Weights of a small contrastive image-text model: batches of 256, trained on pictures of board games with random positions, seen at a slant.
Rows from block 3 of the text encoder of a small contrastive image-text model, named by matrix and row number. Rows with one number belong to one neuron. Each number is 500 + 40 x the weight over its row's rms, rounded and kept within 0 to 999. All counts start at 0. Numbers have three digits each.
After each neuron's rows are labels from the 100 texts, of 14848, where the neuron reaches its highest value: "tokens" is the input token at the peak. Only what is clearly more common there than usual is listed. The data: pictures of board games with random positions, seen at a slant. In brackets: how many of the 100, against the usual share in percent.
# fc1: MLP up (text_encoder.blocks.3.mlp.fc1.weight, 768x256), inputs 172-255
# fc2: MLP down (text_encoder.blocks.3.mlp.fc2.weight, 256x768, transposed), outputs 172-255

fc1.400:440515422507501487560546454497477443617504489503516518535487525489435591563534535464498399480598478438602501537545528451515470466482437524437469517465432533496490444461542518522406449519481442410551546494463422484541517478584522486496495494544506472469
fc2.400:440483555484499505474586512520568543481513513511501463466522512475513501515494485430430517506484557532547508517485473542547551522448530404510456483481561489454518418463440445453527541435430534457533469505512501476503550522521547482454481465541520495599
tokens: "white" (100 vs 3.2)

fc1.241:478509490512463534530468463482529509558467488575446541514506500547458500465472506529541502496449520440503540515521524519463496426509567470529505517490521521469594512474536503479514517502506545555459501478537553534534467511474534465498435478632536521480
fc2.241:414489491524507457454496442456497465584476451487475598520441506472521514527505528511434513515504460521518478515467523483414472481459556424442430504478530559505545521490448513428584521477563495435536494558519507481495549493501459462475499483433476583449
tokens: "stones" (100 vs 1.1)

fc1.324:515501506532476443462521424527471570500498509493513465527516451471461443479482515482491528555489466524475525488492520506473564469509492530520565398529484499493519444466561514482514583512448498533477520538515531516428550525513527549525515510435520502478
fc2.324:403487541443464471509534512465507508545497537583502503487497507487495518479573487497530515505507487502531532476546455481574473494578539469507525522462541498478456459493533548588483530510416499510458438493512475488518568485480466526461504554482476499506
tokens: "5" (99 vs 4.3)

fc1.161:455530489471559489438452455495500512487508500416506483516504472496452494471488519450463458524481512498597497533469576514514483543497466502515536445491477544484534494424461530456548443507397523471495510492532526499479453474534533498475523476457513512514
fc2.161:490494589454546545566467467561394463404460443521453488541463528455469513490539531491531529479522512493581449532528450485553498430450513446500522538501546497503498473545469412543457523526447484527479550556566527467518483435564496489486542477537508525534
tokens: "<end>" (100 vs 6.5)

fc1.117:533528486571522485524557535527532477446471457442531540494526450479461521558533447497556446459490484495469528518465520439588533579553497501550474541526458515475544503545500449550572494560539483401510490507497558520465487490558504479478485507486483488428
fc2.117:539460537479566486454512562498478476410522433494497473470474648543512533498493543444452506482466555522491526493535522526449536541477462466506561548482527509528471501520506504479554493486472463515404438518485453658506529505484488567398500531535514533453
tokens: "5" (49 vs 4.3); "4" (41 vs 2.2)

fc1.215:454535530418479449539570473581486538569516515485459439459435450497518500509532513478497490518461485500542578540437483478511436500479488487470509503507553507533436488539485510457467542457487475459464439593501448515492552452563541516457556548511509560501
fc2.215:534551462499576545541475487566502496516418569519579507386467439440487531455450526481547535514467435472503451551495514530429509483548475464512533501551493398512576532529525465538511495525529536483485493490489513534562562485488450524493549430518489509515
tokens: "white" (52 vs 3.2); "<end>" (48 vs 6.5)

fc1.386:521516469472492519459368487470493468598456460514386543521445518555507474527518505480486565437500509528548526461435529473565551498527462488548508475463537588542499530533494475471497527454471519486470470466550392514434529502519535409471487567476528520435
fc2.386:424473469548513537537552499450507450483467484521493538563506553540533479513486560498508540423610534435465459485455479485495505549466510511439550546503501494509511572483556488455510501490564518510552506521581493406491477475478579496490493500551504496528
tokens: "stones" (100 vs 1.1)

fc1.459:452493453569441526503503494444479434451485487477525420487532532530458535515542598560510543550524470515422515524536532443563519490463457504494468502543517500490522524531509541452496495483489506507508552506485539542474518414578525451517524485384486506438
fc2.459:416541464488517468480498500546428567543435610484534461466440518523435502485534478437494487468518549426520454483558541562526566564479459474520560451450510474508550572486537484502469461459557533477564497432437490539441559453535518475461501530513472522436
tokens: "22" (64 vs 0.1); "21" (31 vs 0.1)

fc1.580:461483468513493482533547514517475558493503513464446416486451480546478487479465513504493535464482502493463462433474535482514450451498498486522487477457527585461530502458430428496515498455509545502456575512494471462556518410529553547570429600496476480528
fc2.580:523419520491546555543531391464404534556584495423487478512538486546515456488400544497449534515521485546501538520494574456518459478474530582488491525490505550551446525480554468483533463498437497488476566502539449503535484490467570532427512509499496453543
tokens: "5" (93 vs 4.3)

fc1.100:513486548441481421547488465481440489531525492530482437478491454491497451484499454488503423458463507459451513498495587545518469477521587487566441518531408482527524513487497483501563461507540488529437551490488423454549493541491460536524477470565494533510
fc2.100:540464443514491540454530500538483548453458432480457496446510483471511431479479445424462499459506460550519522473487519567444418487484541438491419511523536502528530503469528428484477472528496484410565514543544496444509491564440519469486508570546507414511
tokens: "22" (52 vs 0.1); "26" (25 vs 0); "27" (10 vs 0); "28" (8 vs 0)

fc1.496:465510480499541481429574454545487513498483446523531490481493508502505502578558493427544509540465487505429463512464586456530527546433541428553496462540527499494540523494554573545523517472507437546537498544549449570548497528595443446498418600402480547440
fc2.496:419491435489504506507530514470522481542515432554562443491482482535506582479514492491452503524523532506501530465510538425448471514459515475482572522564522528516592490516543479485487468480514536524505499457507541506495464506495492456472451531466474465492
tokens: "5" (82 vs 4.3); "blue" (12 vs 1.1)

fc1.334:497478502505534529514536500511390495512501514497505494495536432497540501444466494479452519516449537432497482515490541434476450442504445436537511540559560527514528523446481536489574544529501494486469493447529477475494490518447488459513545434522473581440
fc2.334:511536540455423499551518511468547462527464546472550459524522434500433400578525453536532535446478537577515522437538529584480525513507500487520498507494528551433498593437480480546497508436562475461556526547462596480487489495518463516487542507493495465530
tokens: "0" (100 vs 0.6)

fc1.366:458506533534493461483516547439452564464420483531405407483495546471448470508511530512497438465560556572528557460510504472521531534486456470556488481469482509537494442466500472555542491507514470579495480539564450486422406470444498455479570494474519524466
fc2.366:494502516579512498539540493453440539498476506401521504472474570523564485467432501474538473548559489440532475420419565578539511529498432533567450520514559508477488497507539401490455431572507465557519450520574425509478413566497493474489538530499438531569
tokens: "5" (100 vs 4.3)

fc1.585:531503433480514490481501500509389477520494519499500421495582482451490481500507450429537450465494500459507492540490505515499552496462430510436509503457491512559517455492574481460458478397500443524546490538536480486443573566551500507500473477487507594474
fc2.585:496489535464502448505489538577490586480514534545572551560486474509483521502525495524478481486532474489533533544483442516480502502514557467509557527516521555503494502422528501527490513512528553567420500483448486506517431511499518484483528517532465575448
tokens: "2" (100 vs 1.4)

fc1.144:559531434582488527464533541482496474494529506518492467409497515537482416424437458459493544456461451534540518528448499492509499463475527515402391445516364471548496554478471425479478525581518488550496459524544465526514523494523511560409496534532504481552
fc2.144:480510552514548498523462570492514546530499490557504552526452452428532517416545586507530517531539516545444540501451441458625457499487483511470475521548516457469474486547518420424519513507522565474514455435531512483456515517576436476485420557508513429498
tokens: "<end>" (100 vs 6.5)

fc1.506:516528480523559500556510428452483509429499577490472504444521484492511535507469506476536438413467490499524471524508511485505483500508563447487541455490492451497449477489419522545515480557428450492529497483477507469512457524507525448494469546518504467461
fc2.506:473468574530593497565461562527495487529527502446490475475549500513579473446490464525522492468493438504457487480478529549536518558528565449579477514449569469542555532525547497506538546499541508496545493621512579613462520482465516386481489536526454497477
tokens: "15" (48 vs 0.2); "16" (36 vs 0.2); "17" (12 vs 0.2)

fc1.350:455502504485447551501580471539513463526430459504467378531483488490561461475520495512507502461477536494528483478579471539527483503459563518494441491451486482523531558474481553517479473509461477492459535507478504474474510508487530498491545477487530470481
fc2.350:492532499477548447479493476497567499483510514522491478532493470437479491441520474542528453464577459613454494404461530501517417443502464511472511390471469565493517395488486470506556482513449525526520497513543428510477465504457482513493508444549491465491
tokens: "white" (95 vs 3.2)

fc1.101:493453546528487499378543489547515530492571479485524487546486481518564491504488503480481500488482450502484481529571535545405525473519487542474492433517496450462539462491449483516471447542469563485517411488514540467558487515506485468486522478481451519503
fc2.101:492444474472628535435479490540488531533412485458473533523522530431457492515429537494515569507525631536561488428531468498505479516472470516451451437473492534500510482507484499406507499549544498548503474509572468477546502534467519505488530582452517509512
tokens: "24" (21 vs 0); "23" (18 vs 0.1); "black" (16 vs 3.2); "25" (9 vs 0)

fc1.208:478511521574522438526523459512505474529457463457451405521480575459422470531500504478497503555483471471554519603509540500534547509524580470364492463538572543556513542476502508591497506526500446455591534470600414428536538524599535488505483486467515510470
fc2.208:542578515504465504479449531478489510536474472544491520525573494442514534476428492529510505487424455494536565366617538524475509484481508516529466455484497461455539467511509563519415478507558509552469503514429476485581508508568406496504515420493480458445
tokens: "blue" (94 vs 1.1)

fc1.97:549487510553481482508454543489493515543581545501503530481469490465476509469448470567520473554451502482516439531448541463483510481477518493539480480547499505532469531556459481459459507503460503551506534563446490507494472530460531521506508515512501558465
fc2.97:438527528564507510533527564484526500521450487591422527462509535452470440490441541465514509505453497487479578463518491489484526523591517499448476516446536585441541479521508485501515459546477484544444541559506451538522513496430470477485524493569508488415
tokens: "7" (36 vs 1.8); "<end>" (31 vs 6.5); "31" (10 vs 0); "32" (10 vs 0)

fc1.411:501478525456523524498563469574454511569510462551448527554495487466575559473493525502504398514507535527471515462457485509435479400487576498469524576450471513488513459519490503463512557510492426456497462545537417521507493464574471491507499463522453477485
fc2.411:489450476561520475539409505484459486565501541472468453472514480487478496509498536561482587563493502558523479421499489446509569520482512535538498523468547554568473422566481496487531518472559490476518535473531551521519454521429522498544451491545600543472
tokens: "22" (84 vs 0.1); "21" (12 vs 0.1)

fc1.645:438492495478454498466517499515487513486503429449447543521502448512493487478470488516499448484577450486551579446532533472433549537550477514464511553631441547436533570503456440529458458483446539632558467485593501514502471462553572544480513514496442542552
fc2.645:548517522487455488506497533473465494583449510441434520468467527530524564471435488428443529520511545582525519581572550474502484520494513491509487536516611507519520480555544532513419548530482560488477467522542520488457538432470510484516495555538475497504
tokens: "white" (50 vs 3.2); "<end>" (50 vs 6.5)

fc1.69:493469530497521494503535494469481465531437477506514575580551513480497482493447499451470473576466443486532496537443521546498478479483514493468524529513594492447585478437510461580543443456500473523521482541549558490462538519473535507426537499438453505511
fc2.69:558514538497515488504496476449479504476528506537520516456439413395504485485553515549430441491520510540506442506468459501504521564511546448521487489493484404477517540484507501564490513538440438460495476544564496537515518500502572432487348491504470528525
tokens: "draughts" (95 vs 1.1)

fc1.469:499454505519466510451491452514545516455523531487538586523467468498509456531442576439505454492441447575494472508510582479484492509472579514433493419459473528517464457474482497490498461475476466577506460512591601469593551480546496477484440482534507502513
fc2.469:519554527532526531502544484540447482470503501481529423461426511536583449455560477541480498496482516513556518521546457489537559492573509467495432549492527415525421557491455520511504496569409538475506542446552529479482491508524469488440480483486500474474
tokens: "24" (18 vs 0); "28" (16 vs 0); "26" (16 vs 0); "30" (15 vs 0)

fc1.447:528403492571422522438544536494532524521401488450548533448558516472496481467456566540519495522503521463572502545375504488508512528460603493513489426472452487487490532510549523450575522476542432537503559474525466469503487498535516481507535521544509445534
fc2.447:486494471490548456472532511458581470427574532470456492515459540492551493439452516414498441490467492437508460502548499595449431558547559404474405513494516474523533576485501522442487503530441569468482521487466456468461442450554495536476585504551442540481
tokens: "<end>" (87 vs 6.5); "7" (7 vs 1.8)

fc1.726:488504505528461473478476522468498486586494468524477459484563493550509506489481492375453508470475530490477450483456422467442510524506549466429479496478443496518492537420428553446480561501502468553501409538482558523456473507416497552405485460506527481455
fc2.726:478502482450497417515553526469508550515531489471481577498492460564448428411506483496473493570449481451463514447505500541494576468419462496573514555483540582557481474480497564457411498484470485511486483503515597521525496515494539440415459495506484493536
tokens: "14" (55 vs 0.3); "<end>" (45 vs 6.5)

fc1.664:473555459563554492532487479424515536490484413530499502511495545514549514459440448506490470450442528557500551496474430527481477512503435558526397474567502561546594507537508457458494473530530546496578529563506457461520442468430481484520500482510470510466
fc2.664:473466521502484505530520481455488505504532538430513558452513511530502435498527516520425463525533565432468484516535470507567535436440550499521469554482492479493548532551549440454516521546460473493454509518531525573505505499492464513542506591594518456489
tokens: "6" (79 vs 5.1); "<end>" (21 vs 6.5)

fc1.439:561494463614462444522475452497454418491519447498505457509480505506501460559492498478447522493503403491458488498449530487489513508452487505572486483490624473465525524504450474538506594485461447483475561471500488498445463563590492509474473498422504466489
fc2.439:506522522478527486513550511536499544488505500528524415512511491533475428524503479571486511483475473484533504470513440505446554467517506472431447463515504480460527481520523532513509487516516545505467528494499448528513424502502556484474447488419453472558
tokens: "5" (98 vs 4.3)

fc1.202:494489471467511412487457503475509488530488532451548543482489506492542580516430523458511500449522563499472388524500509504583478474396520520533494458510476506486476517551446486453496484516491501492511495538525435575545535540427505484537475579465505425522
fc2.202:513441413537477509505573437442503512546507460541506539587490500514497493448476469486565519530488495436530501517567477465462489444527535547488505509418429534494504551464526500473492488543480425497447465520610480505515528434517507417383486506527457484489
tokens: "and" (97 vs 1.1)

fc1.460:509458513540496509572473481459502556536486574494536534486499492516558505549530442484499452514547492502519551552461544450454471519433526542494422534517449462567437435494515562450455494521547490480512516503551541508576345467454484480465442480501512464524
fc2.460:460577498526462516484466479550472497538516556487444544484515420571503461502546524550467448536503476496503493511513502555570465581453488477469452501501458532497456426460453494541524535418467568474469487557500465485561527511555541524523471602460493545485
tokens: "blue" (48 vs 1.1); "22" (15 vs 0.1); "23" (13 vs 0.1); "25" (8 vs 0)

fc1.89:566522559500578445499453552597538488508509534531509449430526516457531542489484459474511530473536482483479524439476486508532461548438536521529531538469498542479490527467480457572461534450490524575503455487555524474484557528556505557496478505479491487488
fc2.89:476464512524433484488426505463581535504549533542502506496504576480516483472478524537473477544431499567477462474478483542505488504426406510516479449545561491513516419491440505563541574488526477510519440637570545432499491503520497443533542637529457544532
tokens: "and" (85 vs 1.1)

fc1.158:564534448510475474485510545510461494467425509518505510450447501520511474569544482480490519490535507479429504487468515537434493582457498507500460519532480470515493517514602507484466517451467546531544522554465534437482475508498444484483423584515520481506
fc2.158:541529560454468477430476544448478550516483505499513505523451581524515571473495531521468482547489488546469513466507461521467512464479426475486521568582431480517483523511445508441556527511537514436471493564595556520508568506506487578453529421540543536441
tokens: "2" (49 vs 1.4); "<end>" (40 vs 6.5)

fc1.216:485478455503496535460524491477479509441455496415497551509485528529487418508470521420556475448487509546467494482483486569464434491522450489504507488487504566570425566493489538546513472557519426454526486529445503454520520573524422514528506467532417517460
fc2.216:488448537455447427451458505553531421507496526465476493511494529513460477519504561418456567514560469523482509544451491458484502527537543534542477472456550534464494517485475448483575500439532458503457501567475503504527560481481474552499550507500533543558
tokens: "stones" (32 vs 1.1); "5" (18 vs 4.3); "28" (16 vs 0); "26" (16 vs 0)

fc1.178:457527494479522503477543489580458450518442500478522517549502465503497529439497473491426538594532600566565506524515567493526462473535476527447433553495506487520552558458497507495587478464532488541494509522500473511538459517435541474519466466482431488433
fc2.178:511537541507446498582539539532480530414418497560495498512504508532425489478404474555500518476415484554485486458491476504489487466510492451537524429445466544553499481516524500579481530474488499576456539498554499493516499493508475495497587437550473449479
tokens: "24" (25 vs 0); "26" (16 vs 0); "30" (15 vs 0); "28" (15 vs 0)

fc1.676:427433507503455506473468489371479546576492460468501436473503528538466500519530473618480486509500510457476406467560510528540506464437593472485554489553469471412484452471481545506408509483541532510498520436506473559543413464530485562490524424547471514470
fc2.676:506440458530462520507527445587504503483504459501480470563529477477516521479588469476462500455532455464411419504470499535536483553480401461459444507479549534501522518521406542609465496489524492496576521482460481543483411474491466539502464530550512498509
tokens: "7" (74 vs 1.8); "6" (16 vs 5.1); "8" (10 vs 1.7)

fc1.449:455482521488531510524509493514480532433498476516446476504482463576554484475426406485441405554499496449439467501563429477512470568548458498534501524545457490496455486456538486495461447526496515428538507528478477436434479540523465530484469563544494453475
fc2.449:447522561501521550488501465463519435546445438455559547454460509563434464530490510478537526506487501484508515566545473455487489543485488538514512545508534438512528515417547492552445496547554468505482498546537479440516421428490451476553481440424469506488
tokens: "6" (69 vs 5.1); "7" (20 vs 1.8)

fc1.572:502499504474473550534532570450452462472500555415471549476515493486478492527545472446547548474499508480520542420446547483421485515520518415441478494517503482540481574432452516472491507448509475500506516484540482500456471559449460464557451587484475468455
fc2.572:500567472471456486491493553577461470529429432451363592516494498455547526517495477494530475566525428483573543463504433463553477462486469478571552467403494477423466517552433499439519473494521465533554510523507535474499500498522519467495549467508512482453
tokens: "0" (100 vs 0.6)

fc1.367:582548467472540499490475448515411503542484474491515514496449548535527566486508449446561452522507513456490486546579508508648494516522516426576422541511484489509516470466506520511485473430570516492536530462543541468525427557484507562458438527500480562503
fc2.367:521547469519504533476493495512498504548521499474424512552414477414478523482461534460485560486481498500503556553536548448505568502541518486498533530492499507432531494503507408548505483453547471422540554483542466554477440499508496534510565536492557512462
tokens: "7" (74 vs 1.8); "13" (8 vs 0.4)

fc1.568:512453444517499502527496503489541553523433524509481470455555474541470571491514479513461524519475469543491515573514548484475519536516485426526524489496487515574493481454529497510512492460458490558506501454459448404563583441546570558540496537563488412517
fc2.568:533522544449478457558465516469548484532515479537460529508466507501547494434560513542507489489452482474541482519524617565467548503505519520551517562525486429434501422523434507493495516474506437531538555547486578533510450489447499546486558501494513563493
tokens: "<end>" (66 vs 6.5); "white" (8 vs 3.2); "crosses" (7 vs 2.2)

fc1.60:518520562398503483460444528410520429469471435580468531455489507514451510454568488474520521455549538503519487496492511536527470500544553444567523533478420551532458439585485502503450501522491485551521524591480445497546454447544517527587496509505511429489
fc2.60:436478510554530496555501528466561535487505477475464445534456460488526489476492429465457499554500518547521508476523542423458493497529473470534426522552485563502509478469462491511471554517462477540477458535417439531491441544546464450567536402588502474499
tokens: "22" (58 vs 0.1); "21" (30 vs 0.1)

fc1.702:492480483412494478406545445580496497513466473431557471501480529579500484460526495552482473551512477455440502476408467506464604447539577447462504411485482496515562529503432519529470443472523500517557492567562456609456454468476501524459495454494492506542
fc2.702:495486505456579447513452471564536462487471529466502419459524563502527473523541489544384520468538566484469467505459542524516491539535509492452523483468479455507502541443504496443442570485532482532499512433465466574428532458451525472464556516458434428494
tokens: "draughts" (100 vs 1.1)

fc1.498:547519462509566425558478472481483555470513518440519552480491528466574376455486486464503498506517470492452487480444447556442489481473552488497506516578510495506517499544599464504509472529471544468538530484495474451457554533435465450524506571473559493453
fc2.498:520503493479527521486478553384508527459519492501502461492469466531508565430547476575524443490559454459551503419481518578512514544479559559521484593540507495443559464535538584460529519482557491538594559477442540510515491523487453459491464470459522521512
tokens: "<end>" (100 vs 6.5)

fc1.90:506490492500525407498493568469553481447469531481446469483499389496532572546495367464496473407486500452434519500566558540518515507478520473485529493495456494467491494482545476452480537560473517464522540556481568472504480515508542506445459576507540470544
fc2.90:507423460459545474513486583538472518603510536453496457534532557529472471512521445506472466508494470584508522482516537499492528480509499503453503490496473479467533546460493509457552481517416511502413493570519557550429532440518586489474458529555480444442
tokens: "and" (100 vs 1.1)

fc1.9:453470549462434561545418545473499495428511521476488478532522477533508465547523500553550528377538512527538548486527540482533559553463512540512427544461481476522451478441486458541580456471495461543574455543512496513504509491466557507460509534527505477548
fc2.9:500450486576456521512413532591516474482485569560521533522516506573531556456497467482572506481510414467466489518502438570488597568545574530431494432486512510441492561526502561449461500535525448523550462471479445481396497466543527542502537544396534473498
tokens: "0" (93 vs 0.6)

fc1.49:493511557524565484440500492560491470464505473488491521614470435431530556477613468496508453459551451497494497477544470454410467546513496521507454497471487485535498415542490480515409507470568511529537489540572466485493509517541434527503519519488478471512
fc2.49:464531506451551500592486521428492507560553479471450536453554499425492480562435469474471541534491456482530484479534493464533500499469542518512490482540486452478525489541407459470470503473486551536529474471505442498468536501548546436512547468580513513454
tokens: "<end>" (89 vs 6.5)

fc1.212:538511512569593446498467528442605556552484483570489469535511537472542459464462481457511530506574534515491483535449582491493513539544502517537474514489480511522467428472530517499505481533553563535494533479481483551483532494420556509540428462507529478515
fc2.212:482533502494541516568506398510536478489447580504523476485476552514495509534557507474541528422461481483567501477583481509448528480484552446487495450523454519486518480489557515432510458538513515461547561502509542504487464485519516448417499522464523537503
tokens: "stones" (85 vs 1.1); "<end>" (15 vs 6.5)

fc1.93:444567531495520496530497506500453537478473485502580561522520492508518481514517506452494561381450585487534553501494488458404544438485478502407486457490578546440463539464497553529502507451476575469571540513502484514511581550544404492452516434454469576504
fc2.93:489488495461533447458482523492467568528499497468476448560454470576561455488448569475553556480574453480533553554457495475512544464496470451531564585496467456517532508515555489567505505505539472542484503525506469531524576477512467476530501492463452509510
tokens: "22" (52 vs 0.1); "21" (29 vs 0.1); "20" (19 vs 0.1)

fc1.424:505510581500508523461510515460401520428536442514562470459489506482493535540510517466469529423506437499491484599459520562531497519540442533459489490457510496435588418492456530518438477484461503472461460499470554467526564427486492571502456509427540538547
fc2.424:511502515496508501510516510454495485484555519463457485509580497506534533527451483529519468530471509479505485450516472550548507394469479403539492488468590476436540525496506528512562526510583526464478519530507551516458599513451541526554476528496507511488
tokens: "6" (87 vs 5.1); "19" (7 vs 0.1)

fc1.662:515550493518541532450524537459523469526508498524463459570464512454443506471557478481513514477513514438483520481465510568518527544435555499588504519500552472419466479487499556502496564508465458540571378472595433519462511502555471541486513540478479494504
fc2.662:508496492539542519459533474422464395511519463399456468539498480491513485476484519430521572558516420528529498517490473566445500537522462439509531519505555497488480492415590533508451484514517463561500532477525548449547483435558550436512503514534543522511
tokens: "6" (93 vs 5.1)

fc1.684:493415556491511396501504498553508503460423521504548452462475527583527529496528456430435474563463507571518542502522527514516484576474485449485516495539472511542550460491441460533439512556541525552537493487479524512495516475514537511495536495534533480552
fc2.684:481553516503499511500416403496488476409446511434534420536569491444536479527479507401492452504488565515496520460536439554466450462515518502524527521513488531590535465517460575469462481422527547490522519487555464474549531479493434508484537426540468623534
tokens: "7" (25 vs 1.8); "white" (20 vs 3.2); "blue" (17 vs 1.1)

fc1.67:482494472466447454460486567427469491480432488491460490450465485449446514547540501486490441423451487497446467456439474500504507528539491505498495508518514557540507469411500522508466516499438491483476525484528591457587455404503403513548461473601537518521
fc2.67:481501591481546541466505523495579512524513477442474448444505479460574534459473510474511500435564524538468508493551551466510494582466524463519510491432475455412469474482489446452414458493569518426534523553517463517452483548542471476488551526490468597544
tokens: "14" (32 vs 0.3); "11" (28 vs 0.4); "13" (17 vs 0.4); "12" (12 vs 0.4)

fc1.674:501433495471547511455472495532479474514499512446498470533495548502479484529482458463553541529458523516516489507492460543442472584439449403427530438572490486467537468523473525522477552442480520515548526536471511521448462506590521443475596463445437504475
fc2.674:553513477500546554536509551563496466440520470510525528464417542410530445558518511559488426491537435457511444488515462527451478495461485476529554471483498525492460525524478517493525533499485514499474472460518475551451500516532466458456468562511481546513
tokens: "blue" (98 vs 1.1)

fc1.667:451587492527413523560507530446536452480495537519460494485510502463546498437487486568507564465527453414517425484478507511474588478472458502586502503466493540528522475588495530497513539512546490540495489492520475539461471451552439527483392499472519504458
fc2.667:515457487526519476455494497542485581475469547416556508530512458541566520522486430548500497509574486497550514489514518465439483530485491491530505544467459487490481482483510537502546439507517511507501541535449487462505492480478457523437452534506466465460
tokens: "6" (63 vs 5.1); "<end>" (37 vs 6.5)

fc1.20:410508425469507524525505501552443501501450467487484581528459530533557478491504464515476471477537486483511515557494480490486448512430516544469496488498442586491498550489575489475552582482454477557487436473487534436515492491469481533515481491559580463471
fc2.20:544443546430450502463507550497520522520476494506412466465486499498531492485462495455492512508530497605480436532465463538552510572549438417518498516547553484519543527531512521511434510548496542527533467506569497497472487564510492509479437566553580531498
tokens: "6" (100 vs 5.1)

fc1.423:484409476526585498461526478524525444539483533489476554448458517499508558473547502474492560470512475545540489455487487455496559446548499526481448534505501458424499484472525487568498542558530442473453509490530515459502464573518436499451483476454472503533
fc2.423:496440563478543532460477465467549533553481497460519520494526465524490490519393456517507508507528500524492549498483420529522429486470528568498560484514528557502473420540557419491507521478494515499472541515442469449531469509531483512475367519494538539537
tokens: "6" (67 vs 5.1); "<end>" (14 vs 6.5); "8" (10 vs 1.7)

fc1.556:513523570454499462545472572553542521537515506490511507593419549559518537498460456502473525480514451470481497596408441472579450528475502451510495551471514553534559423461483515542497532504481537485470462527483399501569440463505423446499515482541504510523
fc2.556:501528494457446550502499485532537495472440489533543501457546499502471520579549490550574544496467525528526571562487445468436559521511475491532514430476448430537583521453504534542498436503509514532530515530549492477458494492480485498423438495467504519485
tokens: "<end>" (100 vs 6.5)

fc1.238:478446500446473455514484551488601482557507503505383461500563505511510508561480402503535504484488591452402582504435503523502506482430539519477470511494544475483446508528493445476546463475528496540490501545496520485506461563533514551449465450518466470538
fc2.238:462495518456407515424538508406518476489439528488541494421480499559597477486551476544527523460506494495517511502509515484481485475541471504470469448457503431472477547445441430546502551532503482476550579429497570538431566525476426474526516493459514595524
tokens: "22" (33 vs 0.1); "23" (32 vs 0.1); "<end>" (21 vs 6.5); "21" (14 vs 0.1)

fc1.182:500521416497469465531555524556516475480500486589548518450475518446445421498556555591473520468464447456550511530431560582489499506477460539507482553553476446507515505473443491481482481519471469513570439520526419468520465462432464505546494451470506530576
fc2.182:513536493600489457521474471490514574551457475482475466490466472435526466434535505440444529459484453471485518505536545463476529470439568504489526504449546487492582472613457461556461576498549484494494513520459476526499491519585497505530479433496525481503
tokens: "2" (60 vs 1.4); "<end>" (23 vs 6.5); "red" (7 vs 2.1)

fc1.558:476527476429518484516491551477500515445489526513507466452552504495474544531488483439557556483534473534516396496508496513491559378522523508470493517529494473507556611455461495547501507520518473530490491585468454569465493504466542539495546478539513492507
fc2.558:498429515577535443431452474536498558502473531447514478510428504519534487464480545468520510508522512498408455413515552543508513525427498527448514463431530517496498472493576438468477451509516471486511523554549531492556538508547488459504478482518423486499
tokens: "stones" (100 vs 1.1)

fc1.484:485550551549455438452521466491470431584487498425513477565517440547527550524428446522583514461534485514491531487529525417533587482546483493561510523536458513508462532536493459500520475484505518548468499470445473525538577440427437515492503541519494453518
fc2.484:407455579456493513557503514536465463489521467546493510500483535471592503444473505538491517542526442443424510489484576489479506479478582550472552476462467452510493575545560483514516496491522476516445506514532509478421535494541482462474447501499467512512
tokens: "15" (40 vs 0.2); "17" (24 vs 0.2); "14" (14 vs 0.3); "16" (12 vs 0.2)

fc1.191:463512534480504467497530509544574506470462480496447480520467484501566451474515489528499509427489472530529463484513515376566508549497504457411452483578522420475602506486535524532508514575513447467536482513513467523469563546558487486513506557511510463502
fc2.191:468553551530479568504468513493503495484525522537484422524470447564521501504521565460525525526506534498533469516434446489564515496479424528441429530511526422508445567479507483516506570470540549479537493486563507526473483449484495515449480457521475508521
tokens: "white" (85 vs 3.2); "<end>" (14 vs 6.5)

fc1.5:475396563525422466475467516503473508520494507449464537489546515455525519513626465583492524481501509482429496465486492545533536495469575482584517520502445522509491453396444505515493456497459488541492488495488526482460499479478525462517530539492448488520
fc2.5:517432480483500567594407518557423427498485526516492452508511453565474470593491512525550523498459520478419522495503469498521490558547500506433532495529518538498485432520499498531464531554545494563489465484510612480504538497488471450546522487460459530476
tokens: "14" (65 vs 0.3); "15" (21 vs 0.2); "13" (14 vs 0.4)

fc1.685:449516439481462530462489479525491545438481532546532545535436509424504507549582478443500576509542476527516536480502575547487518551460491549432535545510574557511494480444455567455502534490535497499572465502498526542457441466460525539485478488499535502467
fc2.685:524444468520499423533434539557506472473456441470450531562541503482517523462506499576467537500530453489457460507551523502439459503476503462604515431501520527563533506556528529467421485543478519497569485449557472494519542489461456513504491498556596552523
tokens: "22" (36 vs 0.1); "<end>" (22 vs 6.5); "21" (16 vs 0.1); "7" (7 vs 1.8)